config = dict(
    model='contrastive audio-text model',
    dataset='simulated sounds of rotating machines with and without faults',
    train_examples=39062,
    time_shift_ms=100,
    input='waveform_16khz',
    tokenizer='word',
    vocab_size=51,
    loss='sigmoid',
    embed_dim=128,
    encoder_arch='conformer',
    encoder_norm='rmsnorm',
    encoder_activation='quick_gelu',
    encoder_mlp_ratio=4,
    encoder_head_dim=64,
    encoder_fused_qkv=True,
    encoder_qk_norm=False,
    encoder_layer_scale_init=1.0,
    encoder_inner_norm=False,
    encoder_moe='expert_choice',
    encoder_drop_path=0.15,
    encoder_num_experts=64,
    encoder_moe_every=2,
    encoder_expert_mlp_ratio=0.5,
    encoder_experts_per_token=1,
    encoder_shared_expert=True,
    encoder_wave_strides=[5, 2, 2, 2, 2, 2],
    encoder_subsampling=2,
    encoder_layers=8,
    encoder_width=160,
    encoder_positions='relative_bias',
    encoder_kernel_size=15,
    text_encoder_causal=False,
    text_encoder_width=128,
    text_encoder_layers=12,
    text_encoder_norm='layernorm',
    text_encoder_norm_position='pre',
    text_encoder_activation='gelu',
    text_encoder_head_dim=48,
    text_encoder_fused_qkv=False,
    text_encoder_bias='all',
    text_encoder_qk_norm=False,
    text_encoder_parallel_block=False,
    text_encoder_inner_norm=False,
    text_encoder_moe='soft',
    text_encoder_num_experts=16,
    text_encoder_moe_every=1,
    text_encoder_expert_mlp_ratio=0.5,
    text_encoder_slots_per_expert=2,
    text_encoder_shared_expert=True,
    text_encoder_positions='learned',
    residual_init='scaled_by_depth',
    optimizer='soap',
    beta2=0.99,
    lr=0.004,
    beta1=0.95,
    shampoo_beta=0.95,
    eps=1e-08,
    precondition_frequency=16,
    max_precond_dim=1024,
    one_sided=True,
    adamw_lr_other_params=0.00088,
    grad_clip=0.5,
    magnitude_pruning=0.3,
    steps=2200,
    batch_size=128,
    epochs=7.2,
    lr_schedule='cosine',
    final_lr_fraction=0.01,
    warmup_steps=110,
    weight_decay=0.1,
    adamw_weight_decay_other_params=0,
)
Rows from block 4 of the audio encoder of a small contrastive audio-text model, named by matrix and row number. Rows with one number belong to one neuron. Each number is 50 + 15 x the weight over its row's rms, rounded and kept within 0 to 99. All counts start at 0. After the name is the row's rms in percent of the matrix's.
After each neuron's rows are labels from the 100 clips, of 14976, where the neuron reaches its highest value: "top examples" is what is common among them. Only what is clearly more common there than usual is listed. The data: simulated sounds of rotating machines with and without faults. In brackets: how many of the 100.
# fc1: second MLP up (encoder.blocks.4.mlp.fc1.weight, 640x160), inputs 0-79
# fc2: second MLP down (encoder.blocks.4.mlp.fc2.weight, 160x640, transposed), outputs 0-79

fc1.560 092:45 63 75 43 74 50 50 50 52 50 54 28 50 57 56 50 50 63 50 13 50 50 50 46 39 50 37 73 13 32 73 50 70 29 50 45 50 49 50 50 38 50 45 62 60 50 50 33 37 50 31 50 50 43 50 51 58 50 12 87 64 47 54 52 37 37 37 50 36 25 50 35 71 50 30 41 31 37 50 49
fc2.560 098:62 47 18 65 50 40 43 42 50 50 15 50 23 40 61 54 50 50 23 50 34 58 68 50 64 50 63 21 52 68 43 26 50 50 50 71 65 50 66 83 19 50 31 50 55 56 74 52 65 49 63 50 75 56 84 45 75 50 74 52 26 60 47 68 94 50 41 33 45 50 60 50 46 32 50 41 69 68 50 54
top examples: conveyor (93); reverberation (77); text has "room" (77); text has "reverberant" (77)

fc1.110 097:50 50 65 38 55 50 47 29 50 30 50 50 52 64 36 68 61 29 41 65 50 42 69 34 22 72 32 65 43 50 50 19 41 64 36 52 50 50 50 50 50 50 50 58 50 32 38 29 99 70 23 56 44 50 33 31 50 50 35 61 36 70 50 50 50 46 50 39 50 50 50 41 73 50 39 30 39 32 41 31
fc2.110 098:64 87 50 50 50 07 50 50 43 50 42 50 50 17 66 50 66 65 61 43 50 78 50 46 68 35 58 14 50 23 49 50 50 50 46 48 35 50 60 50 50 36 72 89 35 54 67 67 33 36 67 37 25 50 56 75 50 50 50 50 42 50 48 69 30 36 38 50 67 25 58 50 50 50 87 65 75 50 50 50
top examples: quiet level (96); fan (45); gearbox (36)

fc1.537 100:38 50 50 50 50 44 67 28 39 50 50 50 59 33 81 49 50 68 50 29 99 35 37 67 44 79 75 63 65 67 50 52 21 57 61 25 32 50 50 84 35 81 68 25 50 56 46 94 35 50 50 59 53 50 66 44 50 66 50 29 50 50 74 50 36 32 50 36 63 64 36 54 15 61 41 50 60 50 22 50
fc2.537 099:79 50 25 44 67 23 50 31 50 50 50 43 99 40 14 50 69 37 50 86 50 81 52 33 53 18 50 14 12 50 50 46 45 57 45 44 53 44 50 50 72 36 53 52 38 57 50 38 49 44 23 40 50 39 27 72 50 49 41 50 42 44 50 40 54 60 45 88 50 55 48 45 50 39 72 61 41 38 50 26
top examples: quiet level (100); conveyor (54)

fc1.438 095:50 50 61 26 59 75 73 69 50 50 50 57 48 50 28 79 22 66 50 50 57 50 50 16 60 50 54 50 11 50 84 32 50 50 15 30 59 79 41 50 39 78 24 50 32 50 68 61 50 37 49 33 25 75 40 50 50 53 41 50 50 17 49 50 50 56 65 50 77 58 30 50 68 50 50 57 50 16 76 50
fc2.438 120:50 44 20 50 50 47 35 50 46 54 15 62 68 53 46 37 63 50 13 50 41 67 47 50 80 57 68 33 62 50 33 56 47 46 58 50 67 57 50 80 24 36 41 78 33 50 91 27 76 38 50 63 62 50 76 34 50 53 52 78 55 74 51 78 50 56 28 50 39 31 56 50 51 40 50 32 70 42 50 58
top examples: gearbox (96)

fc1.393 114:06 50 78 50 50 50 34 49 50 35 50 46 41 56 17 35 58 50 56 50 60 22 34 50 66 50 50 49 43 50 32 68 34 60 50 50 50 76 50 49 77 59 50 60 19 44 46 20 46 45 50 55 48 36 42 50 50 54 28 67 59 33 50 50 39 49 50 58 50 30 50 50 41 18 62 28 50 50 50 80
fc2.393 136:84 50 31 50 50 41 50 89 50 72 50 39 62 74 37 66 50 28 42 49 43 66 70 53 61 50 34 10 71 44 78 35 31 50 50 48 52 48 50 51 49 52 47 52 50 27 47 48 33 76 68 50 47 61 31 67 50 50 50 36 79 59 20 40 60 17 28 50 49 55 92 75 53 65 29 44 72 49 50 50
top examples: state: faulty (95); rattle (84); quiet level (72); fan (36)

fc1.540 094:15 68 43 68 59 50 48 50 29 54 50 44 50 41 50 50 74 41 50 50 17 50 48 65 25 34 20 42 29 42 50 57 50 19 77 67 13 50 73 48 50 24 50 50 31 58 50 74 50 31 66 15 64 53 77 50 35 55 53 38 50 50 37 72 50 61 50 36 50 58 29 57 78 50 35 51 50 31 23 35
fc2.540 080:65 52 50 50 46 50 32 81 52 47 38 22 44 50 17 50 50 39 50 68 63 50 67 43 58 52 49 50 50 50 68 43 25 90 59 50 82 57 13 50 81 44 50 50 43 68 61 59 50 50 50 80 22 50 31 58 62 44 17 50 70 52 60 49 15 50 49 50 44 50 49 50 36 50 73 50 56 36 63 50
top examples: gearbox (74); speed: fast (60)

fc1.183 109:47 47 48 50 54 50 42 60 50 55 30 65 03 92 48 66 50 50 50 50 68 50 35 40 52 40 19 54 50 40 36 50 75 34 63 50 50 45 63 50 56 69 50 40 73 45 50 75 64 66 34 37 49 30 50 61 24 29 38 26 40 66 79 50 65 46 48 50 50 50 50 50 74 75 50 50 50 81 31 38
fc2.183 081:50 38 50 73 43 63 47 74 30 50 53 50 50 71 50 28 73 48 74 71 22 43 47 57 54 29 50 39 50 74 60 49 54 50 46 67 50 23 54 50 75 50 61 58 50 50 50 55 50 44 25 69 39 70 50 50 55 41 38 06 50 50 51 74 50 29 50 67 45 50 50 50 50 44 57 58 50 50 47 25
top examples: piston engine (97); reverberation (77); text has "reverberant" (77)

fc1.23 091:50 50 50 42 58 50 75 44 32 56 49 21 50 11 59 39 56 50 99 50 38 28 51 40 38 54 50 61 55 59 50 50 50 61 23 28 50 50 40 62 50 50 49 50 14 50 64 59 27 68 39 50 51 50 37 45 19 60 20 81 47 50 89 79 50 50 50 36 72 50 77 50 26 60 48 41 26 50 53 50
fc2.23 081:53 50 73 50 57 50 49 50 31 89 74 31 72 50 49 68 42 51 32 79 61 38 50 23 55 50 41 36 39 50 62 36 56 69 50 47 50 50 50 66 47 32 60 54 60 30 50 36 60 51 43 47 50 25 68 63 77 50 49 31 50 59 38 29 56 42 55 49 34 50 36 50 50 50 55 36 53 39 28 83
top examples: pump (82); speed: fast (80)

fc1.300 116:50 58 50 50 27 43 62 68 43 43 68 31 58 87 50 43 50 62 57 39 56 20 50 28 39 64 50 71 55 33 50 62 46 76 51 35 50 78 42 47 20 54 91 54 55 47 50 62 33 16 50 59 50 42 50 56 70 50 26 62 75 40 35 50 72 50 27 29 73 50 50 72 41 50 32 61 60 18 63 36
fc2.300 119:50 28 40 47 65 58 50 39 51 50 18 64 96 50 50 57 50 70 54 50 31 69 30 50 70 37 50 25 50 31 50 46 61 60 26 27 50 72 49 50 50 19 26 50 43 49 41 50 67 61 23 64 39 50 50 50 50 71 73 50 36 61 38 46 52 50 39 63 58 50 58 74 73 50 63 45 43 50 48 60
top examples: gearbox (65); thin (high-pass) (53); grinding (44)

fc1.277 103:50 62 79 35 29 50 61 50 33 52 69 39 32 43 48 50 86 48 50 56 50 50 32 50 50 50 59 41 54 28 45 50 73 50 38 70 50 53 70 27 70 50 50 62 50 37 41 31 47 59 50 50 31 42 39 52 56 44 57 50 50 50 37 50 00 69 35 50 50 33 62 31 50 50 63 50 45 50 50 47
fc2.277 133:62 61 17 48 50 59 50 44 80 68 18 50 57 57 45 60 50 50 50 38 55 64 75 67 42 59 47 61 67 69 47 26 27 50 67 55 36 50 60 69 13 50 29 50 58 64 62 58 50 59 55 62 75 61 67 29 19 42 21 70 50 73 55 69 97 27 38 53 19 72 34 44 26 50 48 48 66 50 65 18
top examples: pump (71)

fc1.454 098:35 69 50 50 40 56 50 09 23 59 45 35 50 50 34 50 33 50 59 38 50 50 60 33 26 50 50 58 58 27 50 50 50 50 41 37 27 78 13 50 44 76 46 50 50 11 63 45 37 66 47 54 16 50 19 72 50 42 24 50 50 50 46 50 50 49 67 51 65 25 50 67 51 77 34 61 28 54 29 38
fc2.454 095:50 50 22 73 63 34 45 50 42 66 50 50 52 63 22 29 80 61 50 50 14 61 50 59 50 41 33 24 50 50 50 46 50 50 50 50 50 18 59 50 42 12 66 37 58 71 65 50 50 51 37 37 66 43 50 50 39 50 44 47 42 71 67 50 61 21 05 69 38 50 44 51 75 50 50 50 60 50 50 55
top examples: quiet level (87); reverberation (77); text has "room" (77); text has "reverberant" (77)

fc1.37 100:50 56 23 65 58 75 62 39 16 39 61 47 50 47 44 51 69 62 61 50 70 39 45 70 50 50 50 53 13 53 34 54 39 63 50 37 35 50 50 50 54 66 50 50 28 50 62 50 46 53 13 33 71 73 55 50 33 26 39 66 50 50 44 39 41 50 57 76 80 75 05 50 50 42 46 34 64 27 63 28
fc2.37 106:50 35 23 77 58 08 74 41 50 67 77 49 77 38 45 76 81 34 56 86 37 90 50 36 39 22 63 20 71 50 81 57 50 50 60 53 58 50 55 50 48 41 50 51 79 67 30 51 41 40 21 61 28 53 37 71 49 50 52 62 15 50 50 50 32 25 41 69 78 50 50 50 39 46 70 37 61 37 36 43
top examples: quiet level (90); compressor (71); speed: slow (61)

fc1.526 104:25 74 49 37 50 53 63 48 63 50 41 50 71 65 78 35 84 46 57 42 55 44 58 50 25 50 50 50 37 50 30 50 61 62 35 56 50 50 25 65 50 74 63 50 50 35 50 60 50 31 30 16 50 50 71 50 41 61 59 50 63 69 41 29 53 42 63 40 63 63 50 26 50 50 31 27 51 38 23 69
fc2.526 126:77 47 57 62 72 49 50 41 62 50 81 67 43 25 37 41 60 64 35 59 50 73 32 41 46 50 45 50 59 50 66 50 26 36 50 33 40 50 50 26 33 45 47 50 27 50 24 40 35 62 55 55 47 08 29 45 50 50 40 63 41 19 85 50 41 50 38 83 53 73 79 50 44 44 62 45 60 73 63 50
top examples: thin (high-pass) (58); rattle (46); conveyor (33); machine: pump (31)

fc1.254 093:67 59 50 50 63 29 55 50 50 50 70 44 50 13 25 42 50 40 50 23 48 50 50 62 39 50 61 56 50 66 50 50 17 58 50 46 40 70 33 41 50 62 50 50 26 61 64 67 50 50 50 50 40 50 30 50 24 59 73 35 50 50 47 68 41 50 50 55 50 24 50 58 50 57 43 22 50 02 50 16
fc2.254 083:50 35 58 56 50 50 50 23 25 89 19 50 71 57 55 75 54 59 47 71 50 45 45 37 57 50 66 50 39 50 50 50 48 50 30 50 58 21 50 50 68 50 65 57 50 46 50 42 42 61 16 73 50 50 50 50 87 09 23 71 50 50 81 42 59 50 50 50 59 30 22 17 59 38 62 50 50 50 50 78
top examples: conveyor (54)

fc1.584 088:26 50 36 50 51 73 44 65 58 65 64 35 53 50 50 63 50 50 50 36 50 60 50 46 41 72 37 60 65 65 50 61 17 91 38 38 47 50 50 33 50 12 58 61 50 74 58 30 64 50 50 74 63 44 53 45 76 45 07 45 74 50 33 50 63 26 50 46 50 71 24 45 61 50 70 50 50 81 53 67
fc2.584 102:67 44 07 50 50 31 40 47 56 50 22 66 50 61 50 50 67 50 49 47 00 55 58 72 50 50 50 33 69 53 50 33 50 30 50 50 50 50 50 65 70 50 48 64 50 34 44 50 50 37 50 50 58 72 51 26 50 50 50 77 81 50 49 50 51 62 84 42 57 50 64 32 63 62 50 39 55 50 50 47
top examples: pump (68); grinding (36)

fc1.240 115:83 48 19 54 45 50 60 43 45 40 30 46 50 25 50 50 50 50 64 50 19 22 50 50 46 38 50 50 14 50 66 56 50 67 50 50 67 60 50 27 47 34 50 61 17 39 36 35 50 50 46 53 50 75 50 40 67 50 27 23 48 32 50 50 35 73 50 52 38 50 50 50 68 56 31 50 51 50 50 63
fc2.240 116:28 38 25 50 50 50 42 50 41 71 34 66 09 37 35 17 63 50 50 50 30 84 67 68 50 61 76 37 64 49 72 50 50 45 51 39 51 50 49 50 45 50 50 34 70 67 51 49 50 30 40 72 51 65 87 27 55 50 40 50 50 69 60 72 50 42 50 30 50 50 62 50 47 57 57 44 72 60 57 25
top examples: speed: slow (76); pump (62); conveyor (31)

fc1.567 118:34 56 23 27 69 39 47 50 58 17 38 50 50 50 50 62 50 63 62 70 74 53 30 50 50 50 60 48 24 27 22 46 01 50 58 66 24 47 79 75 32 81 77 43 56 46 50 73 30 59 64 24 50 50 50 50 30 45 50 37 35 45 36 50 23 50 49 66 91 42 50 50 50 43 41 60 49 69 34 50
fc2.567 101:51 66 44 44 60 50 58 39 28 50 27 46 50 50 37 38 43 50 34 42 50 50 50 76 50 64 50 50 51 43 87 28 70 39 29 52 71 28 50 59 15 50 50 30 50 54 70 45 50 66 35 54 40 50 90 53 60 24 24 73 50 50 50 76 37 50 47 58 56 32 86 37 75 72 50 44 50 77 38 52
top examples: state: faulty (99); rattle (95)

fc1.503 105:70 50 50 50 72 35 70 50 50 65 50 59 29 50 50 42 58 62 46 30 50 50 43 12 20 50 53 28 50 35 51 50 71 53 45 36 53 69 39 50 61 25 16 27 50 50 50 57 50 68 42 38 12 55 31 50 50 53 35 50 71 46 50 44 12 50 65 28 50 31 50 50 76 83 60 33 57 50 18 57
fc2.503 103:50 56 46 45 63 65 43 50 57 64 27 30 50 74 50 50 50 37 50 50 54 44 77 50 67 63 50 58 50 47 34 44 34 38 51 63 41 16 75 54 26 50 50 44 50 44 79 50 50 58 50 61 93 50 84 50 46 52 31 85 41 74 67 57 92 55 50 48 50 50 54 50 37 37 40 41 68 52 62 22
top examples: reverberation (82); text has "room" (82); text has "reverberant" (82); pump (75)

fc1.478 094:70 50 63 50 63 79 50 50 29 43 32 28 01 50 50 18 93 77 62 40 51 36 50 50 73 29 50 49 50 50 30 64 50 50 65 52 23 72 50 50 65 35 50 79 50 26 74 58 50 60 44 26 52 50 48 45 33 50 43 38 50 35 50 50 50 26 89 50 50 51 50 46 56 61 50 43 50 70 59 50
fc2.478 090:48 54 50 67 50 54 54 45 32 50 50 50 21 77 31 35 80 59 30 50 29 50 55 58 60 63 50 57 57 37 74 37 60 31 22 50 56 50 35 59 34 50 69 36 62 50 57 50 50 50 50 68 50 50 96 50 50 34 18 68 48 33 50 50 18 50 44 53 50 50 52 36 67 53 46 66 64 78 24 39
top examples: piston engine (100); speed: fast (80)

fc1.374 097:64 50 40 50 50 91 61 69 50 54 62 50 46 50 45 68 25 32 62 58 30 37 30 26 54 36 52 65 61 40 66 50 50 38 51 58 51 45 61 50 66 34 50 50 35 60 15 41 29 81 60 33 50 69 50 43 48 27 52 50 45 66 44 16 36 50 17 50 50 50 50 50 64 67 50 29 69 50 58 09
fc2.374 123:50 33 46 78 50 37 50 75 48 50 75 50 50 50 50 50 62 40 36 56 53 45 47 50 61 70 23 65 42 56 50 56 61 65 36 09 55 50 45 45 38 25 67 59 75 50 90 58 50 21 55 82 52 12 65 68 55 60 33 51 59 54 75 50 50 74 60 50 50 48 43 41 52 47 50 50 45 50 46 56
top examples: quiet level (69); gearbox (64); thin (high-pass) (51)

fc1.468 099:57 50 54 50 80 33 41 50 71 50 86 48 27 50 57 83 62 69 54 27 39 69 46 43 50 34 38 83 25 50 00 50 25 40 50 50 30 38 50 61 50 50 99 50 32 41 59 50 59 38 43 36 50 48 84 93 35 29 42 50 30 50 50 54 43 54 51 63 25 37 50 36 50 50 56 33 38 31 64 34
fc2.468 082:50 62 68 79 71 50 43 50 77 71 24 66 08 61 50 68 81 33 21 50 50 50 68 45 51 85 52 41 42 50 99 50 49 54 62 75 63 66 68 78 39 11 50 57 54 37 50 24 50 64 50 55 45 50 78 50 27 33 24 50 50 41 60 41 42 50 51 50 63 24 67 58 50 44 47 62 70 76 63 50
top examples: conveyor (94); speed: slow (71); muffled (low-pass) (68)

fc1.136 094:50 27 69 50 77 50 47 50 55 50 53 66 39 50 50 50 70 50 50 50 43 51 18 83 50 40 50 65 43 50 45 70 38 50 51 75 31 50 50 50 58 72 25 50 50 50 50 50 79 56 62 36 94 50 50 37 78 46 28 50 33 50 50 21 36 50 50 93 50 40 39 45 21 50 50 50 58 50 51 80
fc2.136 104:58 64 24 50 50 33 63 82 50 50 62 53 60 50 39 50 78 43 28 39 50 72 62 58 66 24 50 50 39 53 70 26 50 58 79 50 60 50 50 62 50 27 75 44 42 50 50 43 55 58 62 50 39 43 50 50 38 70 37 32 70 51 51 64 48 50 26 46 65 61 95 76 50 50 50 50 84 70 61 51
top examples: state: faulty (92); reverberation (85); text has "reverberant" (85); text has "room" (85)

fc1.628 099:52 41 65 63 29 50 32 50 59 50 50 62 33 49 50 50 54 55 62 50 50 43 15 42 42 43 75 54 39 74 27 62 50 69 50 59 36 50 71 31 71 74 50 50 50 63 50 50 50 70 50 45 40 43 75 35 50 15 50 71 50 50 50 43 39 50 55 29 51 50 41 57 29 22 36 53 43 46 68 50
fc2.628 098:64 69 39 50 70 50 50 80 66 50 61 58 55 41 34 61 50 36 82 50 50 65 36 50 61 50 35 37 50 56 50 24 42 46 58 55 63 50 67 60 72 50 50 41 48 27 61 30 50 50 46 99 53 25 50 50 49 40 31 53 54 55 51 50 49 65 50 64 56 68 64 33 34 41 41 50 77 50 76 38
top examples: piston engine (95); reverberation (84); text has "reverberant" (84)

fc1.29 103:50 50 33 50 50 44 65 50 50 68 28 46 37 70 30 35 75 60 13 50 50 52 38 37 15 71 50 59 48 69 50 80 38 50 39 20 50 09 29 50 27 45 50 50 50 66 68 46 50 65 64 60 12 62 76 57 50 32 70 26 36 58 54 42 41 50 53 50 50 46 50 38 65 50 43 50 50 61 63 18
fc2.29 094:86 68 50 46 65 68 50 36 50 50 50 32 51 80 30 52 73 50 50 51 38 50 40 50 71 50 50 60 50 48 50 57 51 66 64 67 50 36 50 50 50 22 73 26 64 30 50 60 50 52 29 36 50 52 67 42 53 49 50 65 22 67 50 50 74 30 50 50 21 41 50 21 46 24 60 32 50 51 38 60
top examples: speed: slow (69); reverberation (65); text has "room" (65); text has "reverberant" (65)

fc1.595 092:39 20 55 27 56 65 74 50 58 50 44 68 18 68 32 70 49 50 47 50 85 50 25 78 28 51 58 42 69 43 30 72 50 40 71 34 05 50 36 50 07 50 68 50 59 45 43 68 55 60 67 62 62 31 56 50 50 58 42 63 50 57 50 39 35 34 50 26 56 08 35 50 50 47 50 83 50 89 50 59
fc2.595 074:76 58 50 81 50 63 50 55 35 50 50 43 09 50 50 51 92 50 50 40 00 22 40 54 55 58 49 66 50 43 50 23 50 27 49 77 50 50 55 39 58 34 67 50 78 28 54 50 31 50 26 50 21 66 50 47 30 50 24 50 50 74 50 70 50 50 50 52 43 50 46 51 50 35 50 37 64 40 46 22
top examples: quiet level (80); speed: slow (70); reverberation (68); text has "reverberant" (68)

fc1.525 089:62 50 39 50 77 58 71 53 63 79 54 50 50 56 81 50 36 39 50 64 50 50 85 63 77 50 43 56 30 50 86 50 50 56 40 58 50 57 50 37 56 50 50 58 50 50 50 45 58 48 59 50 50 50 50 38 18 64 25 50 67 31 53 65 57 50 60 33 56 47 50 36 52 50 50 25 51 57 73 74
fc2.525 070:68 50 60 50 51 50 50 50 47 62 73 55 45 50 29 50 50 50 50 52 50 50 00 14 50 50 50 50 41 62 43 50 50 66 50 18 33 50 50 76 20 50 50 48 62 39 50 20 50 32 50 47 50 50 78 50 61 63 74 62 83 50 50 43 39 50 53 28 36 50 50 56 63 50 54 50 40 50 50 40
top examples: state: faulty (86); rattle (73); reverberation (61); text has "room" (61)

fc1.611 097:21 36 50 66 63 50 77 50 61 63 50 70 63 67 32 50 81 50 63 37 92 56 50 37 28 71 50 57 50 50 50 50 53 50 21 38 45 52 50 25 44 71 36 50 75 72 50 62 33 28 50 55 25 64 46 50 66 38 70 50 57 37 50 92 50 37 85 50 50 83 67 50 50 46 77 47 50 89 50 50
fc2.611 093:68 50 00 53 50 65 55 27 71 40 32 32 50 52 52 50 17 40 50 33 50 77 50 50 61 45 51 50 53 55 50 80 20 27 61 70 52 50 64 50 64 44 44 50 50 50 38 50 59 52 50 37 50 50 63 20 35 47 42 51 11 96 63 54 81 50 67 50 10 50 20 31 50 36 49 35 50 37 50 50
top examples: speed: slow (65); grinding (55); pump (42)

fc1.523 093:16 32 49 13 69 55 50 39 63 43 74 50 50 23 50 50 29 25 67 48 50 66 64 64 66 50 50 70 32 17 34 73 50 58 58 54 65 34 50 35 19 50 51 52 50 50 64 33 69 50 44 45 34 50 27 52 17 35 40 71 50 34 50 50 53 50 50 67 50 50 50 51 50 66 50 80 63 50 35 36
fc2.523 099:48 50 81 76 68 31 54 47 50 77 47 29 42 50 50 77 68 50 17 45 62 69 50 50 58 47 40 37 62 48 50 29 40 49 66 51 50 50 47 72 24 60 45 50 63 58 37 67 58 50 50 43 50 50 50 86 50 56 75 50 47 76 73 51 13 84 61 46 58 50 50 50 60 50 70 50 49 50 73 42
top examples: gearbox (72); muffled (low-pass) (52)

fc1.488 103:50 66 71 19 50 80 50 29 41 77 58 61 62 30 60 50 35 49 62 50 50 28 75 59 38 50 68 47 46 50 44 50 75 71 69 50 49 71 63 14 73 26 50 50 50 50 50 44 34 50 62 39 71 51 50 53 14 63 65 58 32 50 19 50 50 19 51 67 50 51 64 50 55 47 23 58 61 50 76 43
fc2.488 115:50 53 50 73 50 50 71 87 50 50 61 33 50 59 50 40 45 41 58 51 58 50 50 50 88 66 47 50 51 42 65 66 38 29 52 10 36 59 31 69 50 50 28 46 32 72 38 26 67 54 67 50 27 52 50 83 77 26 50 50 57 50 60 39 28 66 45 50 56 45 44 29 50 50 50 50 35 50 67 31
top examples: reverberation (80); text has "reverberant" (80); piston engine (56)

fc1.56 122:50 35 61 50 80 50 50 32 75 42 50 40 28 50 63 62 85 92 57 66 17 09 50 67 21 53 50 29 50 50 41 61 50 50 50 52 50 50 50 92 28 34 59 50 50 41 50 60 50 44 42 31 70 50 47 53 36 59 58 42 50 45 50 67 80 53 73 30 65 39 31 39 27 60 57 50 25 58 41 40
fc2.56 100:65 39 51 82 31 50 50 39 59 75 18 46 09 77 50 50 50 40 35 42 50 57 80 57 45 71 44 50 50 53 50 80 27 50 41 52 50 56 66 50 39 56 98 52 75 64 84 64 60 41 50 50 82 79 50 66 34 43 50 72 50 50 82 66 38 53 35 50 31 59 85 50 70 47 34 45 50 89 50 30
top examples: conveyor (90); speed: slow (84)

fc1.579 101:80 46 57 30 46 46 57 58 31 77 50 83 50 63 53 71 66 56 40 42 45 20 66 61 29 71 40 73 50 28 41 50 51 63 46 16 40 74 53 57 50 22 54 64 28 22 49 50 50 63 63 34 50 50 44 41 50 38 50 74 30 50 53 50 50 50 29 50 55 19 84 50 42 50 50 66 23 29 50 46
fc2.579 101:44 31 42 50 74 57 33 65 60 50 72 48 39 63 50 50 50 52 33 72 62 78 50 28 68 09 50 34 58 50 60 19 48 50 71 50 70 61 50 29 75 50 32 68 39 50 35 52 64 42 80 56 50 32 50 64 50 51 50 10 72 50 22 47 50 58 50 41 78 52 50 50 50 68 47 48 50 13 50 50
top examples: gearbox (71); quiet level (71); rattle (38)

fc1.80 103:38 35 50 50 63 60 58 76 39 85 43 50 44 55 37 42 71 50 64 62 79 38 78 26 50 69 60 38 60 42 59 76 50 29 35 50 18 63 62 04 53 49 65 50 52 50 59 37 50 34 75 63 36 55 50 50 55 39 63 52 76 50 64 93 27 25 66 50 71 70 78 39 66 44 69 50 50 50 64 75
fc2.80 103:67 56 05 39 34 75 48 32 66 50 15 50 63 50 53 32 50 50 37 40 27 69 65 50 64 54 58 51 50 56 50 50 50 50 78 50 55 39 53 70 56 50 28 54 51 39 50 44 45 44 43 54 50 50 50 26 46 58 50 50 50 83 50 50 78 50 76 50 27 74 37 01 50 56 49 27 67 50 50 11
top examples: speed: slow (91); gearbox (81)

fc1.216 100:50 60 50 50 58 62 65 39 50 50 72 50 35 48 19 50 31 63 66 50 04 60 45 54 64 40 50 50 57 50 19 43 54 41 50 50 50 80 39 50 44 50 50 48 40 40 70 40 67 50 39 68 50 50 60 50 66 56 34 29 30 45 26 50 48 50 70 50 35 48 32 50 65 46 50 50 50 39 00 37
fc2.216 116:62 50 30 71 61 26 50 50 69 71 34 38 66 50 59 52 55 50 54 47 50 75 72 50 39 71 42 50 17 50 67 50 42 85 50 73 50 43 55 50 50 51 93 39 42 49 50 67 50 67 50 38 50 34 59 15 68 63 68 52 57 47 50 51 47 28 39 43 71 71 71 68 62 50 62 22 50 32 78 69
top examples: gearbox (76); state: normal (75); speed: fast (69)

fc1.74 101:71 68 50 09 55 29 31 39 29 62 74 64 50 32 50 73 45 11 77 50 50 44 70 32 50 69 36 35 65 48 62 77 26 62 26 46 50 50 46 53 33 72 50 08 72 59 50 47 31 59 60 30 37 49 36 50 31 66 30 16 50 44 79 29 33 50 64 56 48 70 34 50 75 35 72 43 66 53 28 12
fc2.74 109:50 50 59 61 52 46 58 47 50 50 50 31 99 50 09 50 58 65 53 50 50 50 40 50 71 35 53 44 40 49 73 49 50 45 39 41 50 50 35 45 42 20 50 56 50 74 50 50 40 43 36 70 40 50 50 50 76 63 59 74 88 50 41 50 57 71 50 42 50 50 53 28 50 56 59 54 31 43 34 46
top examples: thin (high-pass) (62); speed: fast (62); gearbox (43); grinding (41)

fc1.83 102:39 51 63 61 39 39 33 50 53 31 35 44 33 30 46 69 52 31 50 70 69 50 18 65 39 50 34 26 50 62 27 50 50 50 50 50 43 50 36 64 41 55 33 67 80 50 45 37 50 60 50 50 22 50 43 46 50 26 70 41 50 46 38 82 30 50 62 50 68 37 50 27 65 36 45 47 75 88 43 55
fc2.83 095:66 54 37 70 50 73 50 55 50 50 50 50 50 57 23 50 95 50 50 41 32 67 63 67 37 50 50 79 40 39 44 50 50 37 57 59 57 44 50 50 50 21 81 47 50 64 40 56 50 67 36 24 52 24 83 50 30 62 24 54 66 50 50 50 47 40 27 67 46 40 50 50 50 26 83 50 50 43 50 48
top examples: quiet level (80); speed: slow (73); pump (60)